Weights of a small encoder-decoder audio transcriber.
Model: 7.11M parameters, encoder activation gelu.
Training: muon at rate 0.005, 6500 steps, batches of 384.
Rows from block 2 of the text decoder, named by matrix and row number. Rows with one number belong to one neuron. Each number is 500 + 40 x the weight over its row's rms, rounded and kept within 0 to 999. All counts start at 0. Numbers have three digits each. After the name is the row's rms in percent of the matrix's.
# fc1: MLP up (decoder.blocks.2.mlp.fc1.weight, 768x256), inputs 128-255
# fc2: MLP down (decoder.blocks.2.mlp.fc2.weight, 256x768, transposed), outputs 128-255
fc1.366 084:497440436494536493491500538462491478492517447438518506545505448502431506439560545498511492542515535492536530464514541499572521478549417474476530459483560527461488534513516452465541423528484549507519505449475513497479408387542519570495523442527565456538509554522433396543492510478465491484464530630535475565478481389552501455440518541583469503523485468512537455491493540550494583497453
fc1.367 108:537504485472573540444456570484491500476470460542523492487482533520461525523485547514535506461470427491543503475480524492493473510459515483493500496476530496579505491483482522488533502532501493477470453425577449516506434517475507485495490541415531558484401535486524557460547550477537363525567589496507480553595517448486477465521486498418511499504505444506489495497420598489462509478520
fc1.368 116:454529433549536458508540444534451488525522592415559482418541500480435536453468487470477503432483531498511526417560559519542503433555478513419536517536555552467469482512464424548532434506480505574484482497440503572524478573471541478484501559520584486519592515506514476516485511539512495528481525563452497535500462516480503508492542432475557569504502516519534490461514490456505517569497
fc1.369 099:480436477516516526472544570537482446476536484492575584507449471427535478508555531476627462469516535486433492494512538470470524498515510528504464530529474395492513512447542454453560582521462462487555460461597460511503505530497506444484509423474473508589486461536500460488510455492481465518534530549518520484556486547490473471494471542540503502481494534465529486487477494480522524506516
fc1.370 089:527538457492483402508504514554498509492562550528502529473501524551480461462487440527486494479443472516402493502527488555490508532508443427557456484498521534452527573503570541498514611448512457524476520509489456532483467493490545509434470560453509476528554489471541498507410523578465568462514534486399533460468479527447546543530520428486550522512419525524561540473498502515470516482481
fc1.371 097:532466443502521559478486534532551465532617542447540500498441488546436513465536440466514478379494440413465481484570552481533497496495527464482467496486487445449513463517464462516460574518536523505450494456539590524449515450513452439427494488516477566547513477496515445472517538493464472538464502425517541500587539465513534491533487478486501496527480461460570497492476527468508511394513
fc1.372 124:480549587439484541575500457478513494479544484491436498421567575493544525589493474502463504498486461480473444532441488489412507488512519455432548490534482561488476501510488453477512486536470502517440478499535452466516490534458479359434494517452528505530502515469499455491485414526554540550544472519527435460470508492546498505496509458438501501464496466539458560475445564532556483550433
fc1.373 085:513452499472551486499495516477501498485498524531486494501483527485480476445493533496501495409434431576494589480524475517554500550546540450527484576509544450448509513516569423464488490503484571564544492520534565492503435509569454470521487468426476483490516489504537494473461599492544495522449513583461545505567503541476467522501509538486480470471466412500494493458522558569489459449526
fc1.374 117:576502477505506511467545537486491470466466507488424490531482577453447410512496486545445501450514427486430466525558515500470512508506497542496480464515543549523546540518595510503506576508491546470526533471573572604533435526459477551450523461543461555501515511464523495465504532492513617492506621449523512502462519473485511517481573498512499507444506441450553516459491517579479436531527
fc1.375 089:479523484509525471519482502455543463485553460515491514512423481467516552500455518481509468441524483423511489532508568511524495501474517536532395498532474540507497483462450476498541534539497527447483493495483488589514484482515467589463489507458401502503471506488503461447597483560503510485481397505482557468513498483570509510466500491547494470492510465493521458527565501520486532453598
fc1.376 097:461492493477502541434472457463548498552474509647407511488543429457581447484460536485492540452522478444504533530526530527480493443477477582494536515503559558456501469483462522496466512478491501521517486517528495518513491486508549554443503525503526548472574534478491499493435440484542518572457437375526499493469510509482552537516474498471475510501555538470495499522486524420510568478530
fc1.377 093:480429561497551507516523400519529512459542486477666540562515405559590513546499544494422498449506501511406548495478486470485540486482466574542485468504456556471524479511436525474486536483498490501533501513479486526484460551493491480593508511533498502505545461520485436516432557552491485472504527515489503518458550458405531485526428484514541492540509479538564489554430536501484489486527
fc1.378 100:439516519438440463520579511514501537501533478487524477541510575450523485533586467526515479424483499451500549477498561510488503489463508528476494504527479540528488477451534452498540529461526497526540606463539491480445513519484566566504496552460464510508474503535514556522528511479496487422492524437432495486483488421474545511478469494534447463462539514482533463495523504608542521533458
fc1.379 108:527497523419454502477553469471461507505516469489505570532522491488541547510492493525465512561534528423533533506459508495497510487501468481535506486506525485542533584510463515519491474508445505515475499473500497636476501478498485539580504468478502514539497535517489507466507399580531575479418517556526507463486474428509506504450479418475499494489506486531550515485542449548503511531492
fc1.380 119:555511556468577519485501524482522393458447562560439490449482592460504518458445471508469446524484453540560487495545465560524497509491490520431543501453506453545476458498490532540564497519485551509539572393513489566514498472438506527486526487447514509525496540449580538489469526520485471504464568489526460496447471486474472548510498505374506539509452504479566557445460496482477476430483
fc1.381 091:515516473547529505483533499507577416494493482435568533481550474554466461496526538477526521513462472563481510494517495466531477466517550443507493474509490429444487508490489463544507501501555498509521517473568561613518399501540441450558478567491487557539501513523517540445457575435524569504451456457497503562494458481484480522507554532519510498485445449472435525528494513481482478483510
fc1.382 099:490487450471533486509513509515477498463514544372484449466535560550451468491450516445513478429451520446496522500566588530558488476517438453515506546498504560494443522481481511514509432519472458566541508443495446615496504477546462518495484534470535496442533512523510496420514538554538481526515505433495506556480483584518499508478497479524447512505438509501454565506560502422552552459472
fc1.383 088:466495530479498482499526475419538501536520497583534518464515447485464474452513484491527477483545487505507496474519554528442504464547459531521461580491516442488490541520495468538500472489468501584575466536561448558445513555474546503455517474473578568512505533501552475487531474537515540533461526520486423574429482427498531504431446456509469467552479565509566553477479511507473483471506
fc1.384 091:542518565497554443470469515424475430500497495475513451496517378509453520527537509503551491572507471537471555473482533465534467483494528513520469463494507535457501419560520434515496575553529534525479470534488478579490485487534456470484480490466469484523513511482537509491425601478547501529515462525451551562463510536503517462508509444446483524523531479543518444487478539478441562500539
fc1.385 091:411530512493500424495478433441478504498486526420530532514487484476521530509507459511483505511463538404529544488482524454491479496454423410563503495460467530448525525545500509497564446582510556550537510551529525471442479524487477491466553526527478537570473495503502432485545534557569480529460409628562493516476539492559601502514512505499541481546490460513479508449463555506457475507475
fc1.386 103:482515433511511524509503505471424510536477493520387481474561448452471482480459596501586487502495520565498542467488474499525486455461519443460447492545425427469551489528510476497482515513436553489453481520498462454478451530520529570494532561483513539551494551498506484470502482567508561507545471486510496504454496463502547487517544516511484447573507532518529498473457469525521469454457
fc1.387 106:422466429546477470520523463481465537489497416564477576526543578485523481496561514515444463539499428455479488517481570521534514499466491511507550470424532535514527428526452516489595480497519504502575498503486481456512475541525487429498514490547576451504493544489467560506460455508460634504515548488566504525513487515497543494401504488487496509502540489430499480489574497462439496411489
fc1.388 095:409509517503461487500548458538489494484527501468528492487582452475554475509572523578429539584531501488448530517466529489498510471520433489493540455522534500479509551510518552455427528510465463538486505575476418479473487524467599562516481520520488491551598456507415535508392541530505504473489457472530461479540586446455442476495531455501490518489515513481485521510427533513490519480482
fc1.389 111:377480500462501457489540499482530477486509508514528465548480482489585406489613534569520467582502491608485522555510479472546489432505533479501459385553531475508454430476504515518511504526498479473510478414510443523463559435479503472490462515506497479484491515497479521523464438471461532427555529477465486487560468513470529530461508482523542520515475536512424528498472454551479507499473
fc1.390 109:546492455538549481535496447552450453479527429462511520452569495495523557493536492478529474548463504442503506475537502524533554524435487435486467475497504538541481470521474426541489540494440515543406523502516484549541481529519481578558446540479512491534534523481524484481450454511480533485483517483473382548484473542462483522501552527451435534479486521544531493521475515512519403505505
fc1.391 121:456534395451473446530505557503470452522526438448636442506529542479558545497488470481392444570467528552495553493517492469544530442543505544457507476477543465512564468552472481510535501494479477535497487500469495599507524490497505585532509466483528489548514513478482554539614507435570460497537433399567502482538486498569534517490472511505525505499497512467522509505566499491549517501532
fc1.392 082:534559446473462539523506495520495521472445485558556545492494495468534548473545490509537503526530524501517527508478416466472547491542471532554553521480472472461525454515521528458530477491559453428478446482571461492519531503513452451498526449442514500522417481449487452488508551494549556432468525560507574512445455485505522457455453519493486515514470503510546483476469576380469500442479
fc1.393 092:516501564544518448466493485540486507482496520455543553563508494551523453511640482541491517525483535470461468563511514467523450484491474483469537460480484515541494515555504447479513541545425482524472489534521525471489513516516504502411474492513439477568518498532446467524457485594465549487566436588516558510505520488464506482528465491566548486507475526508487409472503535588501531480496
fc1.394 096:541503469534577468507475549488507533493455521480473539494477485499555460488559475497401471454529556365526510510502529520503530516459497511510515425502533557487485487559471514482467555507477446498496505498610457506505472506542481453500474464487486549494488541540493490445455534469507540536406508551444449497418462440472575558475478507539473446491499520472527453515480540508554487477562
fc1.395 104:499527469505488560491476495514481569436472471484555595511522553480494496483472524549484471534530454445510511511454504488489528432491526469472465543508562459501492523441529474478459478489607508500523495509492610525492437498520579473495503494457491477511541558496528509480503496431517498493494532493520580547505487519413556510481520518508514488542516436415460463475421541503449464514500
fc1.396 109:512522510379499462488504475478508458444519470535542563479494541518514521517495466526490488477437493477511574504476505508513456493479536393508512486505503516476523593506488478529544441561494509585456565471491459580493477536561500523451485488495541562540569520525504492400540462541462463487454525564497520488437513511541493518508576486533485550458427462525476505514558490496430486446463
fc1.397 093:515476472474506498474518607468450484484507491504483465485540410460483550446487506522451523521486583569566541506496488459491445466502551549479475498519547511436491515540449431482559417508443487560492497490453486561497527508470503541500524519494529488568575523492481528451557476488546486583485506469483520446488450489543481474482444478505448505485505483507494509545478544446543507439472
fc1.398 104:536501524493483539487534560528496459522544423564513504504519520528516540496519462518547512559495506525476475519483506460536502441467537553430514527477423430459525495521460496422482576498474511461487516458462436576471514541532617503518491540502530511494552551479481484508557406548522665539544607526513446511460542524446517502495503449484492522542539539473480460500484406495460405482465
fc1.399 101:475491568435527484539488570521515527471436478597427501487533455474342478502411539528457509414467489604501475513451463457536468517449492523501534500508498486496508515555460502435473424559497505516518512488501460536521459536486547481537487457462495503537497553555488518495492486593454401507541468466441510496570520446542532496461487508547455498509570432442495464515473529495452507475511
fc1.400 084:503472503465442405509601540441549494529466537470529552469477541527541519448514470501497526477543426427528504539520480508466536546528491424594507489500547511486466479494491407551558422532459476592436465437497415547487518469458477415529499505456512488572538472492499505496483496489531544493483486514521513559469490472535473462430518472532496510529511456519598466485497547478554401542465
fc1.401 094:528479519504495468479555386566452526536466491567496475450519503450417562530447431514577454504462418437516561481616537553509478425503454509465534452510530547545470473517479459477440544470522511584468537471422474512485444532498531505447442542498534518506501459476539545542515450467497477531548497496522539497470538455475521557462514445454507491493511526440436476414576419476490480512511
fc1.402 101:541519525552509578544492460528527500441441488467503548490446609524516504506564512514486449520509534372500505495504583504570516524446477483493550419531474444505491513554545556488488524550466478441430521451551432510448442511459555587456457548485482512471533530507492492442500556436557477458531550448523441511540500519409469513509491503523508541575477539565424474497444552488445488530486
fc1.403 106:533431495455471436492564395505483548498559469493504503511534433501446475505482486517477469442496483537425541481571522508527528495437516479537572522491456570467507541546524488442435475493551481497459485494481420444542489520519566444513525523486518491490534517486475540507501443501495528459502521480503534561588476499413584492494509473454473546530511444505539444507451481513443452521505
fc1.404 112:427491440488511449514486504550429464525483438500555467511576525412498535563575518488480515555491484552577489438404517460515448459488489523525499564534479461510485462528475463467500489554506555518534450562553577535507478536495555526538512511503496511476497527492544524511467454481492519526437512587601429533515503493502466457549525463495489559473516433497528529477568476513438483538473
fc1.405 073:457535479434505447485491441551431408516515535526492521470497553497427460474472425478562438470513492496486522474583586453513492486493482499480535515502488512493492437497452510477499558495539529540520505530474526529522490478428532596452526480480564524544605489498544547429486508555482555471434514397495525589581483519506536500501486448470466507497463497488487519510527581461494555468432
fc1.406 112:435479513472488577510526502510461542501476505510463440593500484462476448511488557551426514405546566554584540513516501505480551509453489485507561518551514467438495566518448487455520509517507502470548513567404508563473544517535493576561500506493500470532492476505424440494413568535494519503495466431599529525501504483507526508488492465505509445505513505498518485516490512529470596506547
fc1.407 071:527510406511528410533476493522485449495552465443539492517536561519508515485493482449445518532541467519545578455520485435552478491407472529478490517463533575429490496488559529540480525504490477476482467490469534526518448499500503494470487491464422546447536506441482475493483427510466523471456593432497442526538501565498452495510467548512490530492493486556547576491484520537470515483484
fc1.408 095:470479523474474554520562477520482521512461503475473507544458433502400531448537505500430495441520549455494520517482527483555544508515494567459502494482540453474505507565506458508590556494520489526496504518514526418465465481465547491543480472488510540560510435539519502448485507554594572562470412431517455453578445522534465506487465472541497495445468483511492510509575508502435535467549
fc1.409 093:435515579450509558552539537524536479485470491503547532522515537575393512501615505549425525610533538469461432529471493507520465476482517527494530441509417537494502470571502497513463509428513531517548475463594476517489477453535538412467510518484533468493485468537477538484415440493509329487500509490537545491470453510479603485440456499536532503480466511479536485550501415412482476516456
fc1.410 116:445570547396555508446488458484533465479555483524568511518520452458597527510497585449509487476486496532544585531547478500487474529497476455506519445491512463496441471487449513490542473559550480574547501484432497534601484477531525520432508532458530547462496486457511537524479544397446434550492593536504484494516480446440489516519506465503523447545460467472517509494500425540501514533488
fc1.411 098:535400525383491475518445486526519502492550457533473497521540536517478519454540502525581521415544508522484457502491479475547520505467460444463500496555442526484525615523550512488498522502487491489547509470517491529451457522549492562464561491435478517492488524519435496475547435471479530499534530441512539459575432478498546475516604492473506504483454528513504487507470434568497599534509
fc1.412 096:535513588500572493557560567552573522487491488517555524462474478516508446460429527528473459564458514513490494493568587536495496442491507532513542441515458479520513459540430470488554478472423529536498461451439427564516485483416503491449478463567479455583498538486476496470537478486486521505467526498508509514508486470520433537538479490540461476519484520501562535541530536589525529535479
fc1.413 092:484446520484514502538487525508430557490477523494470447471436506463486501483446523543410521488514564519520555473452453510432520546516478489545484489545520435507492494555490530432511544527499447482503496571494559526554539517504532465482542498477487480498497501521524488597472604490422504493482493529518597482477479544483507539478495457489473424497514508488573517453524475522535494420569
fc1.414 100:477516606481523474505483487505539514510554522466565531545553461439466507509570495511532480456456537498477560506512486550482503454496476502519497554454568510502514478454505455439516496574448476553508505561507474543457548515497517490446538519446494540487481518509513455454572537503549583458517495491478514558586483499454510533474466439511484417552464519462552492473414502514479492508519
fc1.415 097:482518481491541458469479549440536453444491518440547506445457447429446509468437541551470463431491516489536487508518524425470495500522496519495465490537508482491462501516474569491507518532511525588464530559510475560526432518461486538558488508542553534566527492541523515494461495464474453541571477523547508502562552507505447489492537497509474488426458463505527507524456467513508389504505
fc1.416 110:501487518481529505486507477523429485515534500424433502466586454452592488545478597538456503498528544497472454535530485442482482487547512562470545551501541472446524409450457532484484482449464488488469493552461486453524533539469484485483485541569523524542444548481552426515480519562500514555444546583494467460494528561541479515537456476456426465424553479460437531549519491573489495586468
fc1.417 101:480475551519470510538465533473559541504438487473473511476526528565550415511496478475519506538488484429427491534488483532554534532438448499523496577484532537510521546506460552553502447489553478496526482537421366467507467546500489553472517541431605520553482485534452478464424496558513536490494545500536482500505525481535525521454454533473497499468512457543487550528531404408500496540563
fc2.366 079:405471491503504523492477541484429467513438473512526433594486500562451440508500489501481478535566430523524509540515535522421500463578503510563525508539467568537537532483528584511518500475525442462546480478527554603473472544466583595504539548541537433683476488444499537473499514496537495473459478556448530448510496479493471512496512564539478456476485447553476504557483509498529446558554
fc2.367 105:469564429554454586496431403474475537461523565486508410526497486538528524532588543531496461537463502591477528504513504559538577443560440503474416459500527503493490526503527503478481524461491556523517532553472489577480501518490489537477538500520542546414573432513465499511536506567543475489569453496401496544455484495508550490480559543461559518486471460521510525491505501553455515437448
fc2.368 099:436497481555473535468503518487508511468476479492499499466508523529536495526493512496494545419521505476551547451535521518448512480480512487499538591463442472444510553440448534531538512566455528570549477475508564523515510464470471458490526495466462511525409533497492420477493529458589514463483484400535457466449510505503393445505495519559450534462473538474491576465472512502518478502516
fc2.369 128:563500486529507486500449480559491487443537479500513534471520445477572512473423535477505523531479514470530519530517412478495528506532532473404539482544414478503475526487470548538600444507447517525514593439466597563509485500503489444467520481546533509510497510458509511565425528464463458451493411552589447530471483500471475480507511514370469507494539485517553452522481419472509522521524
fc2.370 071:519457463517509483577487429453560493608413523489521514489509517545400516519514493443521467472450481527578479574515560505483514503475546523505496497483475458443507504500558494565542522557550491533497498479609502471482466549471530463540547442448492427474465508431566490457527511466548541511479475446507545539565521440500509504504525497568504493509501502491527537560531476516484433563581
fc2.371 085:547456556515549490482478460488526464574543560449527473479529479477499464497444497494472501456522503547532527574483530451477540488478470529560482506484549432463432502525368501436503484486484487501520456539531406571460484464577465499586505543552505543449574484452585548543498494563539509522483532507506442543464454526460495505530517558509526499500491515483533544479545473555451476439503
fc2.372 098:449529545535492592546502509518569378500437498518483568571559521544544573520509547536531515481538434550465575574504524491445506407484525521507517526506540474469408496448493450584516498536493578526537529502473441496475572549446517465465487509508498441455562465518471583477446540543481404544513438523469545524480484467440494483496502512469413496455505448495502497535526521417496525503534
fc2.373 076:482421501463505538486478474531504506550521491489492438536509484498489469474505486458442509534536449537482568576486470505513442454486430493499489525539568540520495515425449440505553557464503496553536519523553532570526492481480509492573466467531549552449529486455555593492530523502463483507496523571481500559531517373522581427480461480499474506501454534505439445393524436544423524569568
fc2.374 133:423520461508482549503484465526446545563511457487511480450525537557518556477470516566479553556525483511518457490534505526540499466536498515502469468513562552480466543505551461516506515464435519554482435466472487380560533540564512495519475519564391482526464536541408512572492525415500528456458511462463513433516452536483527533559467483477528483461527490436543463520504466487525432444580
fc2.375 082:478486463533511520465465403518469549551513503484551509514522435546482518446523441544519471471464517450495525532562508510487542512516486469532550528511522526518545468482491473484471387463538452516439476501445461515569407550463526593472487465470493473499576507497503571551499532468522557513559540451524485500533480481482419491524511504565540601473429488438461470546509444475502600474503
fc2.376 099:472511469497429524529512559539496469536560438482516533415576523460566489495508528464561511541506507522512436494444530512428487480488485422483497502425435507513482472553495541553492495497545497496538570566434475498541553492548419452465552520508499424496447475417530426549460500535454508536518419522579501498527492518519519475535447503523564463443499509484566526467527532509473491534446
fc2.377 105:422482482435526548551500485523543513573511449502548576466441483522516562516514489448502509513465511547532480522508497457409514544507482513486463509518558505461530436468513462427482501527485514473528473461530498469527473476552544563538489508499497484493484545434489508529493505541495556496567482490530461492425514504493564506535442477451479493566498465556512485484524431467444525532514
fc2.378 097:536533522485560432481503521495530448466477461500449516515509541418520480461540561534480549516552453428526444542525489488465481465485506484480461491506486494452500572507514512522551547452538559456495518451535486469500466465476477551487499450512548445566557503533505492572464532428386484558485492463472530511558531500443525524511482454467511426509518530529498490519572433581553530513517
fc2.379 138:500462561475501514539512508420562510518481459520555539452525485512495464494482528478461442500521448484551495453524555533500488485436466480535534506457568540551419439478500470597454567510503484515465478464485529464569472547492454504483468457513511467507593473459474508487483541538561557502435476486472491505521480552583532530535554508484551590476543482523478551464432452531484501473416
fc2.380 089:498520454501445553471491475509535473526601423574469456563597586531497417484485463470527530533516458539467485450497550472557473475492505560580461502495517451432497541516472546505540504452461487494488497531470468471448510536504542433492517467521486506463471477555501509525526522565513602445465498528518487487564545474517599445514492584459576533407451493543494469430560574540541526478458
fc2.381 097:474466487505433523542563494493532493532564517429581444519486439512527479445476562521490489477525465441481495463544559521488559500548454560472473503535486475461464578507530437468523526567448500426587489537473500476528500479542492519496474520442421493483469434512555529520556513491535458461443511551531501483464505509495503499551469502496546513410522467597550477497488494454530427488445
fc2.382 125:506493488486513496479483440585510508521529543518407433489498415473562407471548484556519519488430506428492515514521466489552515519488538475503494573460529505511453535552468474487496460468545458467497464527547450523552520484529494465517482549543514563520473466528486526489581443522523518516478449537506541552556541470464456542469500438467475457458500537516528434518530512465476445502503
fc2.383 080:556522487472542518430455462585435484506530485478499504395536508469563503509490515488478563458458484473545432486521488454504481456504520471526517497462540423556468504512470504464493470528500470581563531471536514435532453445535611492562528532537514460514548474525518498531430444517537501524537425548543543494523534521528494475531443497610569397512527499493495459543478449445471469485482
fc2.384 098:535473446567437514533515474493519517546577575507447503545533456536473548560506493463546505528545507464510483501495480429505539490496500504476442517515481433482486553489544466483528536494581528459474487562455558471426501573509574479481514494446519510484478444519559511513519550534512466489506517573456501518560544541525526518472542461458532521472407609540537450548485475479537428460460
fc2.385 083:489463543513578507459527486557442580532515518418510458389496462515484505511452499504495484477465483460544484464493485458419474460452425461520542477425451506495544468424496486470482432499497432581518543538472510518531517518482494545516512536465492400477400476538519513548529446479554550513514474435525537424435518544504480508481533494557471479585532492483510485481569413505535496541502
fc2.386 094:538564574483517452476467491484545522437529490534478508472475536527500506512481460503559538507474434504498481474455499505524497552516577466528568447505522509477510451510561486512518443490502493491516506554517496486471421462514509495461449554430454539453568483499494490518419521533473549425503452485489552453499497566557503515515427442486541481503449441516467508472558526493495488593529
fc2.387 128:441506503480518453581481537500442476542473521433553526544446528512434523437473447560468559511535496428485502532529506460528455512452514483515506579520457580557559445454475621544504513566482550511484523472530459541466590493511438416526522563515531524514522492538469454430509516452540588486518587515435505480526495489552446522451564466508473599490482565516496479518516515472510523513510
fc2.388 114:495427461444530508434570441481533496402467448528495498499485496434491547499572562453507478469551482529520480545450520475505458485434514559515497549522502463499555490500575486520471522533450475522542551490484431544522464454558531477540559522448501471487481472490487443509509473490506500515496505562551468499505465525523566526515486498492468517549496444537498472477552578540491460454431
fc2.389 113:534501476457475476525505434502523501474438483522461485473475435504434457493572449497563523551480538455495507511429569475465532470460606504455539516502527510450553519514455465426495545513461469474462450521463458526441490533476473582532481455554539484532489460558537461455485498525429505491520467485429476553478506533444521465471487522547524486477473551452510485520520421454506516575489
fc2.390 080:490510467601508566533501498544522520476521558501485480467534477531527504556480490438574476542585524442558466465461513553489508492483452556589452511514505540511469454476505543545459484437567472505502446558457515492507536531481478491481472536530550413510460505512452489500565535463515575443493657478479397494505551490497503510496456539489485474556452537555543518513451552511461469499553
fc2.391 126:481463515470462484570461434574486516422496528536534524490470482483523521448520518521519545549510498627477461484476506480531478516511514476587501475492441507476458549509505524540457457489537477514492506449418527591506555562466492531518484460533553471468521524524548488533475549596521435526483454479474493484516522495504452493472470528497456446513489438441553468489546463568486469453449
fc2.392 072:543467428505593478432559497597542490510462552480493535491474475547481533409459568511542554506507529521504458452506523532496407475431543505520469506468515558557503475479427487540524494496507449435512462473522482431539515532503518478552492558440515510431510478474481445508542519555517491562513477493517494478490551521538541533502497470476548536474513559581536484466497501355521476506486
fc2.393 080:475459447479565541489474506493486499508479559482582435508490561492447459510502469498503549586460519504564562513550478516435491411472492460521496531467493521496536454474551529510539508478533458525524504512470508476479473483485455610530484497480472539436493465515518458493528619486569510495477584510473543552484449488511512559461530521479517534569458496470527506391510491528515512451517
fc2.394 095:590506496469528482507503415510486494520471506567520546502542500515522514449488520444486467515530566574497430485540434508504480500430555463476451445438470504457441461469452467430486447447540503512425375533432522526469483484495496459511515473496558537473568474498411432447516498550480490551488523568475481509504522521552571481514488561497580485520495546500476487503520524556494524414463
fc2.395 135:505539478540421496515518432558547568523496493473456497513427513479467523525509481541442508482542527525507440547487533511553479492586509519520478479443517576519508517529536510558530461515521492415489474456462456542524483470448504489491521519491477507519508485441447515539459477449529446434494548525482437547459481431478552480442526584496403499448478525512526466510443503479496529486510
fc2.396 109:507512547535478459516542581514435494557461469526517425498519492487545586490448483549544467544517479558463455489510478468472485515528459497497487466509499484549533463472502478508459448482506530511535564494434477479523585518498519536479539495562529515489515462504481525508485415521482475569519477524483492562624466535547559495509452559489470510541488480457581467400535512457527433578516
fc2.397 130:536461474530502449582561557524522556519500499447483479549458547494585587512564616481507529468451420532486438506450471499492497491540509455399489478494542507539537472505565497486452476589478498526526519430485460419519521523457520561519428559534472547460565536505493498509530533553527511478558527534469509476511537530518465476540518499493464515525541536513472461508495493461522515497516
fc2.398 124:512506440511460528486476596471433496514437496484497510576371534477467487562509470496562464524554457565550507417493500598493505503488530567496485495496535497522440495487542459442515490486502492540451566508475629508460557456512502476455474449459446506500532488489543541519556565612453502537562513519526579506501538533561532444521468497551443479423481538559503489442454457527557526503482
fc2.399 104:525430497483535499478507507573500514491480436448502518473518516539464433532453515451467500490506502589487541552489515445438527531500498442493482467454448603484514487483541447523423481510522551438529421545438461496520510527486537545486531448527545462495422466527491558477513485448545490536604506463487561489555477460503520532555488543440425490490508509509470509506528564450521496504378
fc2.400 070:464523467544484560504499530491519486512544547473439523567496513529449484488512513510515571565506517464527542549498548497509492427542517546486486497540506468497551516512486457482576546567550478472536489463518489525544538505515510499503533450489533482497595516514536544517493470570423486458533453485476500444563466518535447508496471496503444480500483527484531516478516468510536459517545
fc2.401 101:500513477502461492506572462512513554438544495531553544498502483498505481519518515527539483466444475567482436487553476546558454463474582428506506459476504513493535406514442494549432485461542525511530432578457468486510521547499547593490512568478479611454431510495458544489478548486486434476499467439570474483496497543487500460469476529534495497540422470535526480564516554466488489495510
fc2.402 111:551516549474422482523467532508451545420554532469530538489564511501457593474483618474414449538527528533530531506452463512504527468421497515535480496418465522526559473485487466469480510490522454514544453536537480480485597470505468497490463440499470496482466561596517461499508518514502461516492524489496476496542486435477523548493482480506476488473526585507485548595588479475495617442573
fc2.403 100:449560520490502475527484540522478464478487552489480531545494470545511468536475483478546463489502529533569476512555549586524453497500496463460496566415539420484440512482470505474473481519491515472584491531464517513471568488475553479522503473429503523520505532493509557601463523512561524514492508596469442552584476484509426489515513486502490519508473567504496512497447470409503465512564
fc2.404 106:441480521556521502497464596479511471493484467484555463501420494535553528496518499445469491503437438462484542527520497476495538553412503511550492507520569492491478589439466546455535539462457545583535501532434495505527452559515495527513492592400483501566475519433458506512563436496569426408465536558489533429603529506531495538572460464446436458484474488488440513499508551502556488474527
fc2.405 071:537487448436441557560455562471505467475509461449446454517546511511473443482503504446442449456506493488484495498482455489517454486478461549453497551434529473519531463562525504509460422499564467586544473459450495448503440460449484511494532492563503526473471472507511486506458404458496441482488425515484496534510536496520450458478460494522518476517530525528539483500425514563541530486509
fc2.406 109:547534516507551463517516465495489499482538463544522480404512487477576484431460459433512487443549494469428541451519473526525511522540428535475519474476507444551457491509493500536424561475522496507505493533474491411495546499571481525519466487472474441503492505499426482466497457433548476436489491433521520417523496471465501569470519496495422515545483436480463508455456520550455464489478
fc2.407 061:518478540505490532558481467541449537455555532493564446570529512466536520507461503502518419513508510556532525570484484552564550519519521521435444457485595544524498456517465471448500555525459506504481510460521542529532432427497452528480444545562469520511576547526499486518561494460535491533506472546445491539520482507546498485435522476468497402516563423428463530529518439437541497501541
fc2.408 096:572479516477491474573475415506509505469468501497479518563444487537546492465474463599425492572515474495528483562462464438587461545487524538445500473485535430567520471541482487497521500528557494573508543495522500510481431436464527531541454471586514454485537491520540498493503477490582514503471536451487461511533504533477462526459529485523485543455505531470498476482486462484544476487496
fc2.409 093:512457474434457540427501493394543543505465505522489525504492480431488485595472458435450525528526510585502508482576485542501521535427506522498544493465467446490507447476552466498571480599488518491495489490513561480512497534498528489535494529496488551498484507534514577436476450556513512530481502493492476565520451480453453532505539518422532490474453420521521509473513415504497393494512
fc2.410 106:525498529518579461538497480468510477433542489486480517518523473452476476472480538505515487394450497455468396476443485514423496553511422462479442490511543526476520412437399521530531563525437541519548467532531536592434495527514508492583531509496526415531497507531498522525521506423508570501467542496527499516557518460548525411475507457515523483496519543510491505542496488491534456593536
fc2.411 095:492586521506473525526540564547490445516481542509487435498507473482487467524496513508470447506500480576493470525545498470523514552445511477568478490517498522521510530488457475502471502505440531535540430521512538449506482568521509490546491490465539478435506535507426453481587511430520520500434449545548472509522449477570469489493511504556449460479530490508447507528548517473556521449491
fc2.412 084:545504549519459531433525447501519468502489459514522561483506528546572458488463498457497473477480522490432549504552487502558506452457449468498532563458472495516405503593495527509528407494521466491491508520492505554574489520517500492530452477469495524552454524470469464537521484560529529444549501468520536396462477504490498441510479419506490560515505519506476432539510486529549582506539
fc2.413 096:489498526562538492511471513572552471516512462478505483528499475618517501480492499484518502515515474486501605571425476503513499473511492507510470516477518567515464439435539468460482519563509523439509464481493528488538554445578536518504527497561384546558477466443556526497576504514475494466561463516528467380499487508494542491471528446555464529525501453486508505465525552470525468525422
fc2.414 086:544471516460511526492495464523496535464489492438489491519534442486494509457557489513591516526560502408537556557506397538495525445537481493442462466502500439503455555417501514560528467516511478455491573528479506527487414447523477478513431543478511459529453490450461496469511518516531538508545529604528565463506440535534481509473486426454470476444420425511496435514488417498452499493489
fc2.415 097:477472477538486509523505445531529462506549508471471518434503448513550557534475524517476496472483420503450489467544435520410563514480503477498493500473484486534487427484511439485522496483472538473488524509475510430571507405509446583425513467513482446510584488460466523502445528402475535574467525428534502395462508479526486436508471520549517520494497541496560508439518504510565546462473
fc2.416 092:510468565507543492500522466523483463521580553480521514527577491454462569516506514456527520530419505550534497530527449504531437516485490537538462506547491579467541470514535430486492522512417544403476538478536459477502528472482452516499500584513520458517591429461471461408434521534454575523505518409515518510450464496479533578503550471508487539567475565472437536431438581500483520481408
fc2.417 113:489546446468542428572494528534477529492495547516451505452512461570520477544530484512536526513529483445551427513483526450567590465448564497534499538501417485499530508475564447563443506487462510544595477514542506539538482460435447513538504485505540464508451479537556517517531535494480501553503465518543508477566501610514486473498571533509443476493512593449498466553571555585497467446496